A small text-conditioned image diffusion model, trained from scratch.
Model: 7.39M parameters, 64-pixel images, arch dit, text encoder width 192, text encoder layers 6, text encoder norm layernorm, norm layernorm, activation squared_relu, patch size [4, 4], layers 8, width 128.
Training: muon at rate 0.011, 7600 steps.
Data: trained on rendered roads seen from a driver's seat, with toy cars, trees and houses, 26.8 epochs.
Rows from block 4 of the denoiser of a small text-conditioned image diffusion model, named by matrix and row number. Rows with one number belong to one neuron. Each number is 128 + 32 x the weight over its row's rms, rounded and kept within 0 to 255. All counts start at 0.
After each neuron's rows are labels from the 100 images, of 14848 (inputs lightly noised), where the neuron reaches its highest value: "strongest on" is what is common among them. Only what is clearly more common there than usual is listed. The data: rendered roads seen from a driver's seat, with toy cars, trees and houses.
# fc1: MLP up (model.blocks.4.mlp.fc1.weight, 512x128), inputs 0-63
# fc2: MLP down (model.blocks.4.mlp.fc2.weight, 128x512, transposed), outputs 0-63

fc1.88 [166 148 164 144 151 144  92 178  90 172 123 145 125 139  96 170 100 116  83 141 152 103 156 188 138 151 127 143 114 125 163 148 100 123 107 106 162 177 171 123 100 138 117 117 128 197 108 184 116  82 133 153 112  90 128 124 137 155 125 102 158  65 145 135]
fc2.88 [ 82 101  79 110 137 136  89  80 152 132 176 141 111 129  94 111  88 110 102 105 101 138 190 107 119 128 111 118 122  88  84 136 115 137 130 142 143 123 122 138  46 152 162 117 159  55 118  94 158 136 177 117 112  59 130 129 156  86 126  55 128  86 148 148]
strongest on: dusk

fc1.395 [ 97 149 180  72  95 134 163 172 111 181 133  91 151 166 166  55 120 147 180 120 151 108 100 176 149 125 199 154  78 140 136 110 117 141 126 100 117 168 121 127 103 156 151 111  99 158 140 118 129 110 134  80  74 157 134  52 151  96 160 143 138  81 173 132]
fc2.395 [ 99 150 103 119 120 188 166 149 178 100  93 109 137 111 141 119 124 115  96 136  81 126  97 102 138 123  87 162  39 149  81 156 145 140 138 114  90  67 132 150 118 172 132  88 131 130 103 125 144 108 101 126 104 138 123 121 101  67 144 165 122  67 130 159]
strongest on: car

fc1.418 [112 145 160 190 134 130 122 151 193 202 163 114 180  96 155  74 168  81 131 104  88 167 143 154 106 121 196 130 103 120  85 138  36 140 142 150 141 140 150 107 134 149 133 116 128 119  48 138 151  84 129 111 130 143 171 120 122 110 105  65 101 126  88 115]
fc2.418 [109 101 173 165 152 104 103  28  78 112  94 144 194 122 159 180 142 166 142 112 146 111 176  93 133  99 213 148 113  88 164 121 147 156 161 158 114 112 117 140 137 146 147 106 112 102 112 130 136  95 144 101  54 160 164 126 124 128 151 152 145 125 194 145]
strongest on: double yellow line

fc1.3 [119 133 174 198 146 129 125 141 123 112  99 148  33 159 139 121 113 111 155 142 139 232 151 157 126  42  93 180 136 105 156 107 141 126 103 130 110 113 136  86 163  90 148 123 111 205 151 125  86  71 169 112 121 162 170 151  78 147 117 140 105 165 119 175]
fc2.3 [ 93  65 157 132 173  63 120 181  90 165 114  62  96 116 128 184 145  76 141 134 143  59 135  86 127  81 115 135 107  81 172 103 114  94  90  84  94 185 130 117 167 109 176 133 118 158 132 136 134 176 117 123 159 136 178 177 144 155 110 158 171 114 162 102]
strongest on: house

fc1.269 [111 122 102 155 128 161 136 121 111 179 160 117 101 111 124 101 194 132 132 114 133 167 184 119 178 108 110 130  93  90 168 123  84 186  85  66  73 105 137 126 123 155 127 174 118 130 112 170 166 105 148 168 115  66 113 186  76 152 148 135 144 129 149 140]
fc2.269 [130 142 118 120  83 157  97 182 107  84 196 120 102 144 130  64 202 128 115 114 135  95 141 133 127 108 134 151 133 124 152  71 115 108 123 127 164 154  98 108  97 171 170  50 140 146  82  74 109  67 169 105 178 176 143 171 167 102 100 142 123 145 173 145]
strongest on: crossing stripes; dusk

fc1.97 [103 169 160 123 126 138  97 123 145  98 178 117  31 118 139  85 105 129 132 137  97 128 131 134 119 138 137 144 131 105 155 130 144 191 155 150 160 173 154 190 101 113 188 172 134  82 117 166 137 101 140 146  94 118 108 130  47 173 146 120 123 135 165 136]
fc2.97 [131 144 128 106 153 122 123  71 123 122 155 136 148 143 174 114 107 154 174  91 166 164 195 213 119 151  88 140 148 100 117 167 110  94 153  98 116  92 139  72 182 115 154 147 144 117 149 130 100 153 135 143 145 109 151 208 173 117 108 153 128  67  81 127]
strongest on: tree

fc1.360 [132 107 114 118  75 102 105 159 104 183 142 164 137 156 144 104 120 147 151 133 107 156 157 145 124 149 124  93 137  92 130 105 151 100 156 145 119 135 106 143 154  94 165 101 110 111  52 109 124 104 110  92 141 111 154 138  89 153  28 127  93 113 198  80]
fc2.360 [130 136 131 145 137 171 211 112 134  83  83 134 129 139 205 134  24 141 174 112  96 151 118 174 103 122 137 141 135  97  99 125 115  66  78 138 144 115  88 110 128 138 133 114 201 150 120 153 156 110 143 150  97 210  96 147 136 110 127 107 115 136  83 140]
strongest on: lamp

fc1.188 [148 117  93 112 123  88 151 143 132  89  99 133 130 151 119 122  98  89 150 122  89 125 174 114 125 157 117  87  56 172 101  94 147 164  76 140 130 153 135 123  83 127 122 137 106 184 101 115 113 113  85 148  93 134 148 144 136 136  92 110 137 101 150 151]
fc2.188 [ 38 112 159 134 206 143  96 123 122 128 158 144 154 152 105  78 102 134 187 137 183 133  66 161 106 155 156 110  82 150 136 144 121 170 159 152 179 149 164 137 178 116 131 124 120  99 130  99 124 151 153 110 104 114 113 136 161 116 156  87 130 146  82 128]
strongest on: dusk; lamp

fc1.201 [128 130 134 119 112 141  91  95 129 119 107 142 151 153 174 148 143 142 131 129 127 130 142 157 108 108 121 109 146 176 152 136 136  35 179  71 143  54  46 144 164 170 198 109 155 105 115  93 180 165 118 109 114 124 154 136 118 145 119 132 115 173 196 144]
fc2.201 [ 87  71 131 120  74  91  76 112 123 149 152 149 114 107 141 136 140 132 102 142 169 132 203 135 125 106 139 147 115 171 146 122 143 162 158 134  46 169 126 148 222 160 122 155 118 164 119 138 160 113 155 185 145 135 136 155 127 153 114 152 141 112  72 127]
strongest on: dusk

fc1.229 [ 77 133  99 144 156  89 219 114 169 122  69 125 102 127 145 191  88  72 195 126  70 176 132 100 117 134 120 141 131 155  98  49 128 117 148 127 135 117 135 130 141 147 101  63 155 135 166 103 140  99 111 127 164 141 125  86  66  99  92 157 130 160 147  93]
fc2.229 [117 113 153 124 125 165 157 152  74 223  68 145 156 118 135  75 136 129 223 136 128 122  58 133 123  93 167  97 114 151 140 173 141 128 135 152 157 185 134 130 192 147 187 151 151 169 123  91 124 167 134 165 145 113 113 167  38 135 134  68 129 116 119 137]
strongest on: house; lamp

fc1.305 [150 101  91 124 144 102 109 159 162  86 182 147 139 184 133 138 109 109 154 122 107 144 136  97 121  85 144 116 127 133  77 101 145  96 145 140  68 141 124  91  59 110 131  93 136  91  80 118 155  89 115 105 143 124 140 103  77 142  44 141 109 189  95 113]
fc2.305 [107 113  92 111 162 184 116 102 125 118 136 129 109 143 140 108 159 120  98 137 113 141 137  71 105 109  58 142  92 177 126 154 109 121 115 149 145 117 215 110 112  78 139 168 143 103 142 154 159 108 125 190  65  95 108 143 133 124 141 106 127 126 190 106]
strongest on: solid white line

fc1.480 [116 127 124 107 147 169  90 152 139 186  51 153 154 144  97 137 154 145 161 142 194 148 122 149 177 114  82 137 150 125 134 115 105 122 207 105 161 124 114 104 155  47 155  74 143 136  70  72  96 140  84  87 154  96 141 192 122 141 129 170 144 113 134 136]
fc2.480 [162  37 105 143 110  91 144 156 142 101 174  89 124 131 121 123 129 154 137 114 145 116 118 108 156  68 122 141 176  74 112  98  99 107 177 137 179 113 152  83 145 130 128 113  61 139 144 167  99  66 139 136 135 111  97 153 146  89 162 154 134 110 146 115]
strongest on: snowy verge

fc1.247 [111 100 119 133 154 136 126 177 195 156 111 160 179 113 109  46 122 137 162 145 160 115 123 152 157 125 185 222 126 135 101 136 143 126  90 162 182 134 144 126 143 162 124  67 103 108 158 182 153 107  76 109 137  96 154 163 140 127 122 122  73 130 174 131]
fc2.247 [101 108 144 154 161 106 127 222 154 199  98 125 133  90 104  92 134 127 116 127 129 115 118 175 131 133 153  51 188  88  99 117 111 123 163 140  70 115 170 143 137  60 139 160 127  82  98 133  69 142 149 142  64 141 120  56 124  96  94 138 135 180 110 141]
strongest on: lamp

fc1.490 [106 108 137 117 134 104  85 124  86 111  84 148 155  67 116  95 180 110  92 135 133 133 166 135 140 165  82 114 165 143 126 140  76 133 154 126 161 244 130 103  78 111 135 135 128 155  97  72 103  96 108 120 100 151 156 162 125 103  86  95 110  98 101 142]
fc2.490 [100 103 130  98 120 166  52  83 195  73 143 120 111 115 124 112  89 132 102 132 150 158 112 126 103 171 126 127 123  76  53  87 149 155  87 187  99  69 130 126 148 140 145 195 154  74 142  61 137 122 147 165 145  90 127 155 110 143 134 140 128 136 133 125]
strongest on: dusk

fc1.96 [ 83 132  92 101 153 122 136  85  76 154  93 112 146 177 102 137  65 159 104 148 167 123  95 123 146 202 129 127 143 132 138 228 146 111 136 159  78 142 105 135  50 141  77 124 115 154 105 137 147 123 109 132 147  83 161 131  82 111 114 178 127 169 114 126]
fc2.96 [107 111  99 140 118  88 156 117 222  86 135 147 157 124  99 173  70 144  45 160 123 146  76 148 128 164  96 129 117  99  46 163 133  89  99 131  93  82 136 104  73 133 130 153 124 160 125  98 126 112 161 106 115 120 139 102 137 123  99 196 125 134  93 133]
strongest on: house

fc1.56 [164 116 129 154 115 173 183 133 142 151 102 151 118 114 124 136 117 139 142 141  90 131  96 113 138 106 128 100 104  98 120 179 143 191  91  78 144 134 181 147 128 184  56 137  74  50 163 119 136 107 134 200 119 104 118 198  93 107 107 143 137 102 128 150]
fc2.56 [ 75 152 124 121 130 127  86 145 150 141 131 138 160 150 146 209 119 117 196 159 176 111 110 159 138  90 143 142 126 191 125  86 103 137 146 142  40 104  98 172 179 128  97 123 193 118 133 145 102 162 104 132 145 152 148 119 108 180 110 127 133  82  82 116]
strongest on: double yellow line; crossing stripes

fc1.370 [130 115  88 114  97  92 131 117 114 144 138 116 119 155  53  47  88 112 138 150 100 106  95 144  96 210 113 149 139 166 139 140 142 128 120 109 150 134 162 116  79 191  97 126 112 178 146 136 169 135 169 164 130 194 110 146 157 132 144 157 121  75 117 108]
fc2.370 [109 134  91  97 115 138 137  96 114  94 212 122 118 112 118 131 116 114 127 129 172 128 108  76 123 126 125 180  73 130 163 117 135 164 137 147 106  82 135 158 109 169 133  53  84 114 137 147 152 155 129 126 132 108 148 177 112 130  92 173 130  71 183 103]
strongest on: double yellow line

fc1.59 [165  96 130 111 199 137 141 175 143 135  99 122 128 127 100 220  90 153 119 137 124 146 137 107 136 119 139 124 154 122 100 160 132 146 153 136 179 192 119 144 131 113 134 137 104 179 130 140 129 119 154 133 107 184 149 109 145 159 165 155 129   0 121 125]
fc2.59 [ 84  79  96 148 134 101 135 111 174 157 159 131 143 114 100  59 163 173 118 121 163 131 122 195 142 136 114  88 164 144 100 127 125  91  96 113 130  76  92 124 120  50 109 156 116  98  97 169  88 152 144 156 124 219 115 112  75 138 114 127 108  39 116 123]
strongest on: pine

fc1.178 [ 80 164 145 154 187 123  96 169 118 167 155 128 131  94 110 221 147 141  93 106  97 110  56 151 119 159 142 107 107 146 110 115 131 129  88 124 136 155 184 132 137 107 128 160 111 132 117 152 107 132 126  57  95 167 131 155 140 131 130 113 127  99  97 156]
fc2.178 [141  84 144  96 167 109 121 114 124  80  87 127 133 136 112  93 157 136 112 116 170 139   9 161 123 125 134 105 175 108 141 134 125 143 111 122 143 140 101 116 153 101  70 157 140 128 107  62  94 112 159 214 147 110 123 124  97 143 113  85 115 103 174 182]
strongest on: crossing stripes

fc1.412 [104 133 111 162 140  99 171 235 108 110 126 158 154 168 127 167 160 189   3 148 129  85 168 129 156 184 105 126 121 125  92 140 167 113 122 173 133 110 142 172  65 177 167 129 126 118 135 141 125 113 133 107 106 160 144 142 135 123 163 142 131 103 129 106]
fc2.412 [155  72 124 143 132  90 147 146 115  88 120 129 134 120 114 136 151 160 145 155 161 143 176 149 162 159  78 132 179  76 125 102 128 164 229 103 146  56 138 132  80 119 148 139 122 156 130 136 158 128 140 175 118 159 132 103  73 100 107  59 107 140 114 106]
strongest on: house

fc1.1 [197 109 161 164 104 157  84 122  58 151  97 122 131  91  95  33  93 129 131 132  63 112 113 112 151 117 107 143 188 116 189 126 119 108 206 159 128 164 144 143 152 206 122 157 106 127 120  93 106  94  98 117 145  85 123 126  70 126 136  99 114  98  98 137]
fc2.1 [115 169 126 173 126 147 102 110 145  94 119 151 123 138 159 135  62 146 121 128 205 133 191 141 114 116  97 133  21 167 123 197 138 104 132 135 113  92  86 146  97  92 132  82 137 137 141 185 144 135 146 113 134 113 127  85 103 132 162  89 137 176 125 122]
strongest on: solid white line

fc1.41 [115 192 106 124 126 199 144 131 158 160 119  86  96  90 166 136 162  97 124 111 169 170 131 127 104 163 149 105 109 142 103 170 106 163 172 156 138 207 157 193 114  88 111 146 128  82 118 104 141 122 115 100 103 131  90 158 127 142 134 137 146  82 119 138]
fc2.41 [103 196 145 127 122 146 102 149 154 140 125 111 137 139 124 123 102 155  99 148  81  98 152 120 153 137 108 121 113 139 117  90 111 115 119 144 102 100 159 148  88 134 208 101 131 164 131 174 140 149 120 157 150 190 115 126  90 143 180 112 106 137 124 117]
strongest on: crossing stripes

fc1.394 [206 133 114 158  86 156 130 136 168 112 174 158 143 115  96 148 153 126 145 123 100 162 136 121 164 141 120 138 167  84  99  99 134 112 195 202  99 145 201 136 146 156 129 123 116 188 127 139 167 164 102 106 152 116 132  78 115 146 132 156 152 111 210 120]
fc2.394 [146 125 136 128 220 147 150  97 129  39 162 119  97 124 152 143 160 143 156 154  76 128 140  53 103 197 138 145 119  90 103 134 129  85 112 113 111 137  70 137 151 170 120 148 115  79 106  81 104 163 149 120 124 137 131 129 123 116 150 143 135 111  86 120]
strongest on: solid white line

fc1.313 [106 178 111 122  55 146 173 129  97 151 142 137 161 155 106 118 153 157 122 168 117 139  45  99 140 174 167  89 142  97 141  80 161 119  53  91 141 138 164 139 146  99 123 154 158 120 132  96 147 124 148 131 126 127 168 184  90 129 172 138 135 156 133 121]
fc2.313 [208 133 150 104 214  41  95 131 102 139 102 120  70 133 191 122 155 119 120 100 114 134 126  83 136 141 155 189 112 109 159 113 125 169 122  43 126 111 132 143 180 135 174 178 122  74 140 162 159  83 137 131 152 102 135  98  95 109 155 107 146 198  54  71]
strongest on: double yellow line; bends left

fc1.182 [115 155  61 128 122 171 122 116 121 145 164 168 143 141 128 118 118 137 113 165 116 173 160 156  75 140 104 147 157 117  47  89 125 122  67 104 118  83 130  96 131 155  94 156 110 156  73  90 109 126 130 135 138 114 121 144  92  91 185 149 103 135  46  47]
fc2.182 [118 130 119  77 138 115 101 128 132 129 136 113 175 128 109 137 135 125 120 175 131  96 159 134 123 168 132 143 129 115 147  98 152  98 101  86  75 182 183  78 204 129 118 135 115 131 103 137  93  66 108 102 116 138 105 147 179 152  78 182 117 170 171 145]
strongest on: car

fc1.238 [122 107  95  94  90 157 164  95 118 119 127  92  83 115  92 170 108 116 153  81 144 146 141 123 172 186 127  63 121 134 101  96 145 124 173  89 118 111  46 102 116 122 127 149  90 144 123 154 133 174  87  72 107 118 105 108 142 133 156 121 122 129 133 131]
fc2.238 [138 108 153 115  88  91 129 200 100 188 151 107 123 121  92 131 164 116 142 128 114  98 121  66 144 167 115  62 208  98 127  94  84 138 189 219  84 126 218  99 134 120 158 171 165 126 132  92 140 140  80 140  82 125 126 108  97 124 114  94 101 138 149 132]
strongest on: dusk

fc1.410 [ 95  83 114 148 168 110 118  74 108  57  90 116 147  90 102  55 148 127 121 132  82 154 129 112 112  72 116 117 199 150 114 122 146 163  87 128  99 124 110 100 174 129 137 148 109  89 107 108 116  72 104 174 115 108 130 152 151 101  62 125  98  70 100 126]
fc2.410 [133 153 120 103 117  63  81 131 129  77 141 117 114 152 123 148  97 128 102 111 135 132  44  91 121  94 141 162 117 193 117  30 160 113  82 119 126 117 177 123 170  80 175 152 109 140 175 118 120 142 133 105 158  91 118 118 118 120 129 130 144  77 208 127]
strongest on: car; vehicles: two

fc1.259 [ 57 177  74  71 125  92 145 103  93 152 131 127 129 152  83 151 152  98 209 150 139 138 104 198 155 162 127 120 196 116 148 113  96 105 120  96 128 149 196 132 195 105 108 125 138 166 116 148 144  89 107 120  84  82 131 106 185 125 145 140 134 140 127  92]
fc2.259 [132 198 160 154 148 133 149 128 156  98 147 131 138 129 117 103  65 151 177 149 143 140 142 150 121 184 103 129 104 139  98 152 145  55 130 116 171  76  73 127 181  30  86 104 126 158 143 117 126 115 108 179 137  64 132 182 155 141 108 144 143 140 137 114]
strongest on: car; vehicles: two

fc1.260 [162 131 148  93  81 129 139 154 168 127 100 166 212 141  98 121 160 139 122 155  99 122 111 152 137 151 195 107  69 169  95 164 132 117 111  20 146 193 110  79  69 140  93  98 145 108 128 123 161 137 160 111 146 142 123 138 139 129 146  67 137 143 134 156]
fc2.260 [144 104 171 103 146 153 148 184  60  71 145  98  83 106 197 164 130 102  97 109 109 129 166  80 112 125  75 128 151 141 224  80  99 116 172  65 115 137 119 145 137 167 106 101 149 120 147 198 146 101 123 179 108 132 142  86 126 108  78 149 132 155 147 117]
strongest on: double yellow line

fc1.487 [ 91 181 108 124 100 215  94 138 107 108  62 191  95 155 123 129  75  87 110 134  97 151 151 125 127 120  72 138  92 146 123 137 128  96  61 100 122 177 165 100 148 168 169 103  60 205 150 146 104 155  95 110 137 129 110 120  85 153 105 142 142 160 131 142]
fc2.487 [154 157 149 191  69 230  70 116 146 179 174 132 116 130 161 116 160 170 136 127 129 163 162 108 112 118 149 116  89 165 119  85 138 101 148 139 120  58 149 169 138 201 149 118 201  66 145 128 156 170 106 103 152 180 138 117  97 150 125 108 139 100 111 117]
strongest on: lamp

fc1.391 [107 126 132  83 119 149 123  98  67 153 100 152 183 162  80 128 148  87 145 194 115  97 135 120  87  98 145  92 160 134 170 113 135  85 120 156  81 159 156 147  83 138 138 159 135 134 109 124  98 114 146 133 129 169 146  91 168 185  82  91 193 113 131 109]
fc2.391 [104 108 178 183 137 125  95 158 147 160 169 116 170 129  70 112 118 139 132 156  61 126 139 173 102 134 142 117 100 102  74 167 107  79 163 109 136  53 133 161 107  79 187 111  79  75  93 129 161 138 128  80 113 103 168  98 102 141 158 146  99 136 115 148]
strongest on: lamp

fc1.453 [121 115 131 177 198 171 132 152 163 147 225 132 128  76  99 135  94 108 103 136 115 134 139 138 119  90 120  99 142  90 128  95 104  89 126 140 115 129 124 153 107  88 144 160 158 143 117  73 146 169 172  87 133 111 138 108 115 152 150  77 109 157  47 150]
fc2.453 [ 78  97 136 122 152 151 120  97  68 128  42 134 153 139  97  83 112 117 123 175 130 122 130 103 137 145 102  34 128  52 178 129 132 126 107 106 144 141 122 139 121  93 145 154  88 142 147 120 145 196 119 106  98  88 144  96 149 129  88 103 130 144 160 147]
strongest on: crossing stripes

fc1.312 [ 97 206 143 107  87 155 143 142 129 113  94 111  88 106 159 150 216 133 152 113 169 112  81 169 127 107 125  81  78 200 124 135 135 148 143 182 163 160 173 114 168 130 120 168  88  83 173 135 149 168 143 131  77 194  99 141 120 128 162 113 143 115 165 131]
fc2.312 [121  99 162 105  98 122  56 134  91 122  97 152 147 136 122 120  99 120 122 128 122 126 146 106 144 111 113 164  87  52 183 163 131 167  78 114 142 134 156 147  87 150  84  52  90 125 128 116 126  71 128 143 167 187  96  99 159 134 217 100 110  73 200  96]
strongest on: snowy verge; bends left

fc1.152 [ 57 173 125 105 108 118  91 137 144 123  68 138 125 133 193 122 111 140 112 111 116 149 110 166 129 145 131 115 110  94  56 126 164 143 107 134 126 135 154 132 110 186 154  93 112 123 123 105 106 121 134 160 136  64 145 175 115 138 114 165 116 129 100 125]
fc2.152 [147 134 150 110 138 111  89 128 160  72 196 145 123 150 139 192  87 118  98 104 177 126 150  55 133 128 126 145 125  62 128  98 126 139 139 177 151 119 151 134 110 133  65 119  43 142  99 125 133  72 151 139 195  63 116 193 134 167 166 118 124 125  69 103]
strongest on: tree

fc1.300 [180 139 121 122  96 157 148 174 138 189 105 129 134 145 119 145  80 110 181 140 128 120 149  40 146 101 110 136 188 156 110  65 143  68  60 129 159 166 131 143 174 150 109 135  28 114 125 133  75  98 127 129 114 154 145 144 150 138 151 118 148 182  96 116]
fc2.300 [129 130 145 170  69 214 140 169 118 101 169 152 118 125 127 121 108 123 120 120 114 126 145 171 133  47 135 118  95 122 135 103 138  65 102  97 150 144 124  84 136  47 120 124 222 105 132 108 131 119 183  90 164 115 124 109 123 107 115 109 147 157 122 101]
strongest on: double yellow line

fc1.223 [111 116 141 106 140 185 125 182 167 186 131 129 143  65 108 143 185 105 122  99 148 125 118 161 127 104 141 140  97 137 123 122  73 128  91 106 170 174 135 159 129  62 113 146 200  96 119 162 105 156 123 151 106 142 128 155 154 166 132 164 132  83 128 138]
fc2.223 [151 117 106 155 105 113 105 118 139 101 142 138 130 123 175 168 166 136 109 136 115 121 118  89 146  75 162 165 106 149 140 197 127 172 161 196 152 140 109 127 180  56  85  58 128 155 148 131  58 155  57 113 126 134 151 124 126 144 116 128 135  69 107 120]
strongest on: car

fc1.211 [165  76 134 131 137 146 127 160 161  53 145 170 108 162  88 111 115 125 135 106 133 131 105 130  90 183 167 139 122 108 119 138 161 147 141 117 111 101 171 141  94 153 123 119 179 127 129 145 175 130  61 163 183 140 132  73 142 122 139 133  73  62 168  95]
fc2.211 [125 127 121  86 200 160 141 136  86 152 116 126 160  99 130 170 160 149 123 153 138 101 118 102 177 150 118 191 153 109 167  63 150 102  73 115 107 165 124  64 157 166 108 157 109 141 157 121 153 109  97 121 115 136 164 173 102 154 183 148  37 109 103  87]
strongest on: solid white line

fc1.431 [144 140  89  95 120  99 142 149  84  75 162 114 197 161 114 112 108  49 178 158 139 184 102 166 239 151 102  54 159 110  78 144  76 105 135 149 127 120 135 125 117 121 161 137 105 123  57 154 111 128 142 146 115 130 147 112 115 119 123 113  68 120 144 129]
fc2.431 [122 132 154 125 126  96 117 114 188 137 160 128  33 119 137 133 132 210 152  95 139 184 148 133  37 128 129 111 115 116 132 119  37 113  97 124 107 115 124 121  82 149 139 158 120 135 181 123 142 115 108 112 117 138 106 145  87 144 119 156  81 128  78 148]
strongest on: lamp

fc1.439 [190  94 130 150 108 169 164 127 105 142 116  97 128 103 111 131 171  96 191 138 137  97  70 154 152 174 146 103 133  81 153  92 150  68 105  89 130 180 123 115 142 104 131 159 127 139 156 138 125  99 128 177 137 154 133 196 185 166 150 140 105 121 135 192]
fc2.439 [198  92  90  87 135  73 129 132 109 138 115 144 143 128 138 130 168 102  98 155  84  86 155 103 136  70 148 203  67  98 145 120 133 164 144 106 111 115 119 142 136 101 142  77 140 120 121 102  61 131 110 171 191 143 156  47 179 125 163 107 110 110 146 123]
strongest on: double yellow line

fc1.314 [143 149  84 165 123 122 132 178 144 125 148 156  58 198 108 128 117 231 141 153 112  72 115 168 135 147  78  73 176  95 107 127 120 109 107 170 101 119 137  39 138 141 143  51 113 132  97 132 172 129 117 126 107 100 181 144 140  64  99 117 171  81 133 165]
fc2.314 [126 146 148 114 150 125 123 141 133 121 138 126 236 187 112 108 132  18  87 138 110  74 126 125 126  81 172 106 157 119 115 123 146 111 156 140 119 109 129 174 106 124 136  92 119 128  92 132 153 122 145 105 143 121  94 159 142 186 130 138 176 127 124 194]
strongest on: snowy verge

fc1.502 [116 125 114 157 101 144 165  90  97 149 122 104 104  35  94 194 107 145 175 152 131  97  54 153 152 161 103  86 128  82 160 131 142 142 123  38 121 148 133 119 192 145  96 122 110 105 188 132 113 150  96  95  94 140 143 155 118 213 105 105 124  97 126 179]
fc2.502 [121 165 129 102 182  90  91  80 161 137 129 145  87  84 101 167 171 134 145 125 102 125 104 176 106  98 205 187 124 168  95 104 109 123 101  73 121 142 114 145 135 141 117 172 106  89 120 107 180 164 148  95 173 113 135 129 155  86 148 152  97  80  91 124]
strongest on: tree

fc1.423 [122 142 185 139 142 107 104 194 126 146  99 130 129 157 135 114 180 177 158 122  64 140 111  50 135 114 189 111 129  95 139 202 140 101  77 137 102 117 130 153 132 139 144 161 146  85 133  99 104 166 119 108 149 103 142 160  89 101 128 117 122  87 106 128]
fc2.423 [ 72  98 102 122 157 134  78  91 155 114 110 134 132 135 123 157 141 135 175 115 183 141 140 234 143 142 118 117 139  79 113 208 141 115  90  51 126 136  38  94 187 177 115 131 127 197 131 153  90 147 146 108 120  83 119 151 121 116  99  98 134 133 209 154]
strongest on: snowy verge

fc1.156 [109 115  93 141 126  99 135 140 142  88 136 126  65 133 153 123 123 126 135 153 112 189 141 162 145 162  52 139 150  88 123 156 110 108  68 145  94 112 119 152 156 125 117  96 104 156 116 146 134  57 177  81  95  64 129  91 153 100 118 104 107  59 134 141]
fc2.156 [122 153 176 151 101 119 133 126 127 133 141 143 169 161 126 138 138 109 122  45 144 198 122 132 119 167 147 183  93 113 119 132  34 118 134 136 137 111 125  19 130 140 109  99 110 146 107 170 135 130  92 175 222 118 161 136 161 128 136  86 123 104 158 167]
strongest on: pine

fc1.475 [184 116 132 109 138 137 109  87 147 125  97 116 122 169 146 121 140 128 140 140  79 142  89 103 159  94 149 127  88  83 117 146 128  74 195 124 104  68 166 130  73 106 128  71 123 187 124  94 154 122  77  94 102 139 130 137 144 151  86 161 136  82 109 110]
fc2.475 [147 191 152 134 110 119 145 104 156  85 150 154  83 152 165 119 125 128 119 127 135 117 113 128 133 153 128 119  44 164 104 119 149 174 103 143  80 136 131 144 140 176 151 124 135 157 126 114 149 148  90 151 181  54 124 174 174 136 185 171 124 163  46 123]
strongest on: car

fc1.40 [ 91 129  89  63 135 159  93 109  93 144  61 152 159 140 148 200 109 154  98  89 118 159 175 150 148  72  99 136 186 170 113 112 126  93 131 157 126 132 102 164 158 148 128 144  75 125  93  84 143 159 136 136  82 116 139 117 139 163 140 151 112  71 128 108]
fc2.40 [113 134 131 140 112 134 113 147 104  80 156 137 157  94 123  59 135 119 180 112 134 123 130 143 135  89 142 114 211 191 164  97 155 106 128 101 128 119 181 110 183 141 125 134 168 154 114 167 176 170 121 108 106 103 120 131 100 113 122 107 130  82 130 115]
strongest on: house